From a checkpoint of a small image classifier.
Model: 2.81M parameters, width 192.
Training: 40000 steps, batches of 64, held-out accuracy 64%.
Data: 90422 training examples, 28.3 epochs.
Rows from block 3, named by matrix and row number. Rows with one number belong to one neuron. Each number is 128 + 32 x the weight over its row's rms, rounded and kept within 0 to 255. All counts start at 0. Numbers have three digits each. After the name is the row's rms in percent of the matrix's.
# gate: MLP gate (model.blocks.3.mlp.gate.weight, 768x192), inputs 0-191
# fc1: MLP up (model.blocks.3.mlp.fc1.weight, 768x192), inputs 0-191
# fc2: MLP down (model.blocks.3.mlp.fc2.weight, 192x768, transposed), outputs 0-191
gate.445 099:167142175128096083116083114114103158085116165129149092165156089110139113145111152136126161140099156127159141128079127139116141159128099132120097172054102074117152140085157146156133157083158082113104209151108131183157165140134138114137143086170117183142079126113097128130145133108145122146134102152128202166139130135154105102184093130112139106134115109108091112138083146182104143081142081107081225145151136134171115103103128133038099106122129109115145135142144095181151138158148163150144113057149112132058143161117211155149149165100137125110093037064129098160121207156139040116
fc1.445 102:132144169146151135172182124140153170174154143152092144133194104129203147163115133085144124087109123120098143163107166104183133145152074156119078136150127093106101121079115132148119135147133150111133163051149070117172143119210170131146136175151119093142114117123150129203134189111122148112140124129080134108211142144132131159127142219170179192119146121060162154154137139153121085194158146139138107138088156124137095131094128071152101151165109138117167111117123147092131170073157178114141142145185118111109164079107133104119160079154115038179160117124116043107139165119119105150
fc2.445 108:082115083110114123102152087140139154129117103135135155054132141131087156141131108142139074126100117124124146131121152105173143128060132142121210101151151118101194165140111101122107131084174130214129143139149173111103087102057142142091086111149104172124119119128115081118147144160084120119103205114179161137083179117119115167089108105155150139161128173111188141135089050082132187127073170066133148063107111170178065121163154116088160147147126122128139162101129127198111133132154130141135096085094163206158122140146068173131113178097123137122113127121099082140101147088155207110
gate.446 096:108142176089124075077119137176095159048132138133129140129132031144201129154124151118129129114171155065076199142139167150145100147089135171171146199108108108107093170142167167118098132125113171100154129120131122114144159080133097148120144094124122156140136141113083174110124112123081161176152141126079066103158084156106082164115094099176133158065173177132093105084099145158159089112142123136150141157140166136167098137119136077128186058166150074129086106133134089137130141101102141168191132161147137109202168092189134125155155181098139117128084159139101093110130155135160159090
fc1.446 101:126122124093129136165169108126088159151170159168166180115126120138112086106195156098228121128106104074160106176109143219108133178134165138118170143119097142157081102118143127135148121139102120122115171091056106126093114153175126113148118186192129118141168142129149099108135134166164128183143164133165108103132139096086174119102137066128128150171076120099165187109135151138090135097123147109134166224151093076132080140116102093150118116210093104100144149109111191131155123153111093111133153103101084103125120107096115163158191139089062190087171119132143127109163133102156062126
fc2.446 098:062168127155122184121135106119206092121203075159124104115109142069154199130121134145154133123097087056184106093110128129106111160166188180116169098085140157109105147121082043127090159142123098119135068114107106143147123144130155129101110133135188177155116135064169149100122190132136088128140105140161134112127162135109208116140117115092126136100139141120138107155135095090112166117079189144100147110113075212129056115130122111132148182074105152153106135142149039126124135126156179080181143109107151130090173091114212132114140138107103134122118173100145114140135104130116120153
gate.447 106:150138046140131135088125139161134130096169114156044096131107154160126090130180135108114131103148128098131153119078071137099157096180185120156153157113157112151163140110201146177243104182082106134069098155112149124101145104135117051150134117178143107176138119088147120139136144144119118119153131117116139137154110177124147130131109104146105137125087164125153155148104079146112122151131110129146156181115145143137082105108149156178093141063089137144112168111163120167137137109154141179185146110189113128111060150087067098121176142094057129195191125142117106093152081131076080068
fc1.447 105:083119146121103119139115140094135215111138139098056143126107125086137137157119101128082145162158169121103169161118092086169119114133126132090110088195119131160099146116178186156135206155146112135166165100112142096158110107145107132117117058174106116153114115131110152111141093114107134139064135097093095085074075085161083066150163138164117150197193138147100095166112148179144080123177173145114171136166154127176136092194094156173139112123117126179179135106117100144113093071141114108109101106156116081202185129142193138125110129151120130122126115077109197140121074101186116108
fc2.447 104:116122167091077110133163214188110140108106113162129138116155145099168081168106202158123152083175117116107113135146193096126180138114118145135087162090117080102091137124140117165099125109153123128111126170122086184105140183106200163210106112123109110141145135151139118100117120106158066096148115122089106178173086146074137128177148117158166150073135131100132199133164131187133118134100056130094085122157140092107178146097103104113193077157174156102110111120157111083147099181116101065099107130072093129131188156137100062113153118140146133086126181117097097120145114184112127126
gate.448 100:158130075127150102177100122096089136146154103120049071030097163120107142141109065095107117164087155184067109167160099108167129132109089193094133106141166140116107175076117113093119115111125114158135207110151103131137105139105112078092091090118125122115093073140108130180152151127080120151094144128170106116160115072167163137085134116131115172164124143133116099134084177113072169147087122085091151118138174100176119139181121117078127127135117123141148167057115097182082111138135142059119117092170094137079136104085138145149095189097119146130046143131151096152159143162165096110
fc1.448 099:153127107155119136151166199176093115155111116133065135107110124050149126172110107148165110068088112135077167114120154111087133112103159165158131169158157095100123158137135118131152048112101187145072125128183169103088127118099104195114093148058110080145176131156103169109164134126119146154139154138103114098179164126099128148070155137115123116102133148149167144158142160136167126126147104132116070117120124171073162147150111148150076177171137131209095106117035141116100122156124199133129168117128118104157094075088113141202103195179116109167093164158109100071117093106128124105
fc2.448 092:137135111108059090118147145126152083079113137034155132184124144134162136197150158144167115148183100116085122106123130165159121111127117107102094166136188124102139158164121125180115142158089107131129124164118158102109100180174091129155155083100150123145130055136116124085118094135146149173152078162134090132111119119117135124106127097119152184160148136112139076123187187143177126154202108162175101200048149100152115082142154084146128101114158082167108146118169084120154159171117145170113148112113081140196151169169094128158211095187096140081140095097123134078136133121108179153
gate.449 105:113097129095103121145130137106068177132145094085129161184129124117158103185085146098141133138113162137191152146159185118167081096188131127144137147114079115119142146093161143146077185160162137117154199159170154165163093098188175133127193140157182069131111134186062142170123138162141145188091157177150068147194099187137127112075135141116121166127150134107116122115096162121129186107159097138111155163135115047081107082148125104134129083172157137077104082175133101184138150139078104133129132077099118150174152123158149155109101100143159122186140118150179140137174156129143141153
fc1.449 100:119111132080131122206108153111105132183150104157128111140092150111151138107072130122138149158098110136144153137108162145095122125190131127150142160147078107168162148100135115086150137104133066115154210137165105132148064125150158146092144162136126103197114166169102125150134126172125128161141135175124055123179074193181105122096138159116140087146196092130140142127105163141128160072164116118103110117187126113073103100156079120091122153178150145103136065211174126128076140167134145180143170083104133192159206084142146081096149157092113116127105116042167115154159128129119172150
fc2.449 094:120118131098109173080113100098096075116129154170159145135080154104109127134185052076141127101107125125139040120129106152100148131107125120148141103103078105107152108152085166100100125116096176083083150124151134188148112152083166137145111108126170157091085140091082139135167146136147136104090161103073112104144125079061093115184164109134153102080133088091104154145189136084134098146091061111097089034156161150138065084107101125102160123095126126114174152084154152157184098152117108077118064105186133091111163147099133146134129144129127128140177170159151115107146074134141117034
gate.450 104:123151128082130153140086135145171128161175072126144073184180190111138084119094162115146140129097160116105127161121150123143088112130156134136099115079147102107124139138120112161096102096137150147093145142090056134168147129103207089159143159156078158133161102120131177127197119168168127173084099158099112118141135153135075074124162102153135146114129129144093097073157106115207123114113113128097156191151151126136151109092106029133154127128136120157151203060136114112161136128083140133124229125109182106116151132114181145156146203152049109092088145104085159175115126167127167126
fc1.450 106:085140175164124154155107123068148109085141111151105176201108147153150115154151143189192146134145090075076118117138132125145126116137110145213222138116043116138121093106129114136158084142105147156146125130126085111152181096078143155129128126134145144134118154136170153085108139134136109145099149167096110155094138118166109147162157098141155129168097159136092129090144157094140128180073183138170113157149077072136127148117075089132099165126145105095167165101129167127109176181070105089181117165138173101163124185205120154094171092074135103125168118117089104117087207137099126178
fc2.450 104:127110161092144125098152104117057108032114119093155123071127149105145118118081102083084118130146117112090145127137070164127128101111124150151117122169143137096120152122099130189154066129138119223094128095128126092097159107101108134147172166145067070094097107125171154107122079094125095095153121114138125176107093095226120101115116092111072114112125136134141091086111112095104116094146069083111058113138151122122123137098104121125125089178116150073086149153086120081090115097134127153109142098136108206143099109078125072084154124124085130136093150072164164111077152082176066071
gate.451 103:178131156131134155122074145133108142148163046131143150101147114083131167124127163072129069147115108119145137205091174089236128142097107152043138117137109145098150163075145144144130149159102124129118105094172162183084102153156124114068138107113081129103079104121122108154138145152093136177113119104129123184122098189176141126026125200107142146145099109115098122156097136121120122203132133122152154161107129138105129080153079184186110168109153136090071116161097116117141118117159165115167086116174111121112138135171104113152166125146156162053162119123100114172079128071142112161
fc1.451 105:181096120118166042166149063129102075127115163076078092095118144133103118159090134143169067069149161146111117138168107162111152148141134110177115147087128129152108089111132080069115081159160175113107148158114164081169132121128163111138159087157129115143098124086094151123070166143092092118174133093063149107134149140099132173139136106072134144153103143108160094128134112152134140134090115103115152129087015108106158141134147121111151094028113076173146115145095122085098097104130123141146113160113128097118113074103171146102073150144157074132166183131090075111125180152181188147
fc2.451 107:108136134161121163130076128134137113092120146126103114120159182093119152128152165144053175182125143109115151173112131130114097120089137131117136125155161154149053153137115162094123146144106102153104125141160114144112189135172122088098115175150141214131158150133154154081179094177161144159116167099193174145157185176162122064089122162115120129162147086140155165112108151110105123119145159108116117083177106159135176148103125113111130133202093125166080127104189171109107092073113166151119103120124136141166154146091090125171143159104090166162181114088244186166111112067063093150
gate.452 103:105165168117108103103155110163118115077138095100121140079107088146158124155129144050178130154207164134146086166108132153149126125106193119123121103075096130146142107093137132161121088144147169116125141093105119047105077180054153139084172130148108099137179170149068154181104131094110137140182092138149121144179088087106138133052127097182142109150112166150158095136132113157055133097147116094133148109145111187126101105154135108103169121064104160097132098138163160172103137100185103120081135117064100118110163084099126109111146121110156167153093151047099115095120086097173072084
fc1.452 105:118110135084101129143182107196149176141148119187087108116122149106167118108085114121113192162116113073142089118115148120163153123173181138122203143123107179136147164092087120095077116089136104117090132168125089173126128139115137056118093086143120102110133099129192180117144138166037136133128124118126109144160171157155102095085167106147097145167110147192208122141127092183109184178133157142119108097119144174127168181097138143198100143107150153150202141086067140150152104051117139053165100087129147152179108126118135128129136136131124140155190104107133154123082093106158137113
fc2.452 106:065172119109136139107144178139124117079099116147163123155153123111006128093065188138083120137160143140201221096142131093189112097161089085093150126117146126095125087107122169119127165113158142113137109189113114156131184105153085133127116163099136140159154108090125130118122082105140150112122092098143096196100137128140113114102141131120147168107135101049140148132123108161161132148110138065098113178141198114124133110076132110105098124139138141083156143151168133184192144140169109172073127074050149149158131122130113119054122131102137126093094069086076141091087142083144127123
gate.453 104:096195109127136111178118176118120128143136131084154076062146141103114078166070134133118104149092162198115106092149146115129172142120058104112111116163134126113143108092118119149183086175116131156090108037110086165112158160166147126098162116105113147165091167147135126100143154137125131180168113073171169158113164140146177180130100118142133127129164056195091083156125120166141123151159101106072188104114145161050111126115106096167129164123114186146121128133107126192125110094166105151196152088131154131061124127138155087150122106216109112152121103136090145076093083139149155167
fc1.453 098:125160166162085145131139114152063097181126168158124125135115135131123188132104075167146175069141099059140126138129100170112141137161142096195143108119036169150156144097137120154156167165151121071132118094188093166109152154102131124140144146163168167121162091129125158132106153174062154098138117137164099094209179143180139131117125133121112167168045145158166171157140152159096159119153122166145162134150145168165112149140113186144154103137154143099126119119110138144115099195122170137189167182153144116126144098031138076072132123101146128176116136099125136126124160122214085105
fc2.453 103:096148077211096129086107128166073126080143122126139130104160131118110112116141109124125064145161139139119138130116097104146098152135111091097127163154078146138076166154152127168144083088183168128069116114122068098081102155152192114044068141100137081150126113099141057164116171066152116146166152168112136105142134138143090068148129137119072113157095168106170113087090064082086106121143156117100152150115154143091132111140146082150080138148134074109144147115126103124163123123117150134098136162102149158175110118169137140160087073126148125068151198124144171156176165165142232090
gate.454 104:169133096135122146131030068044109131052165131097138107117181113073128121069094124097139125153152139172095162112103093120139142101143149160099178156120091169151120172160112153104104152118130124135151126127144173080082056110149177115150188134090137044110185115100126192181105120108155135131141137174160120143129118151083143112168111147078106156122136139207122109091177145127082097122129105092115136147145150116159191142160119112106119032135115118149103115153113101152116136106134109141043175153109126091137109171115133194156140139153099140153116173124115102116086183146146166184
fc1.454 095:111117074158147129108177142091136154130149132199159154145185125167155124175169123180151169150129095160128188201125135116177109125124138118169114111086174125105126146191181043213113165186117155123159144103126152140135168161107132126112134129142113157102074146161084154085111152145093147124130122120123161132114133125120116172159107129152187118078106166199070135067148120133142098169131119107159091176187134089117113112156114121158186108097116053136076122151139115105063108211144099110201161154108169160154122115091133121158130151124163127145154159113122145096166162077130090078
fc2.454 099:170120125104123127100091092100106148093084165130103107160136139091110119156128117143132046126138116133157146090099101156105114158117103111145153168177108095104127127108145135155127076041116183150136073164185135120129116135090140124157100106095203178167157095087167158171134145127125063175158089129110129119111149121136126124122130142114109136165117114118156212121073153119115079105152160097143068139093147165141131145147168104178107168126143138137075106122095201106223119138139160143054110167130144078208080136100073095172207187120100167098114160113124137134107166153133084098
gate.455 096:084109134121133161152114198117106058118158074148218111092167148086164079113145161164079103182097124139099078091068206179090176140151123165116119140148123150110156214095149150140127128140102124097115115099133132173104123141098124086138144117123146194128135167085133184091108153122144173131148093137088128073111097091090137146119067087121103083109133164169155102133132146105165120145143065157138121121138148168179139135172167105125131132097101132130111143071173107108147122138127177148135137119095103038097125168156077138167178140042096125108138099141095122124087173175115097111
fc1.455 092:128151123120123129100139131125170166087134134085067132185136154099114138192140104147128132109098163117105117135190104115148069147154128142085135171127187141184117107145136112152133141144113117138116153110126111126155143079138152196144117161118134073148137153210083081177152123150204124075091191162170102150160149138150104134169137188123147148103127157149165117142064074199047184118129128110114177156119113116083127142176129118132106142174100179105131059100060111132136126055129150067100169146139139100136128061107146138084109135178175195183104119087148123143129117105116118087
fc2.455 098:064122109152098120045134141048152108102066129136131137172098182108106159200188139080113106077155096121127117113144122121129100121131155100149143120122103083162148108178172159139076124109152145114074149135147143121099079140111146152108170070138108110110171122040162111177157107096117032149096088103089125129120112115091115045145150132161150119132190154080108124146176133146153133175110163134139099151158117132098122082108099090064106148113136088130145127089147125146161148141125153156061064097144093103137119180169061208128130071088082111118150104120136118131140135134151131100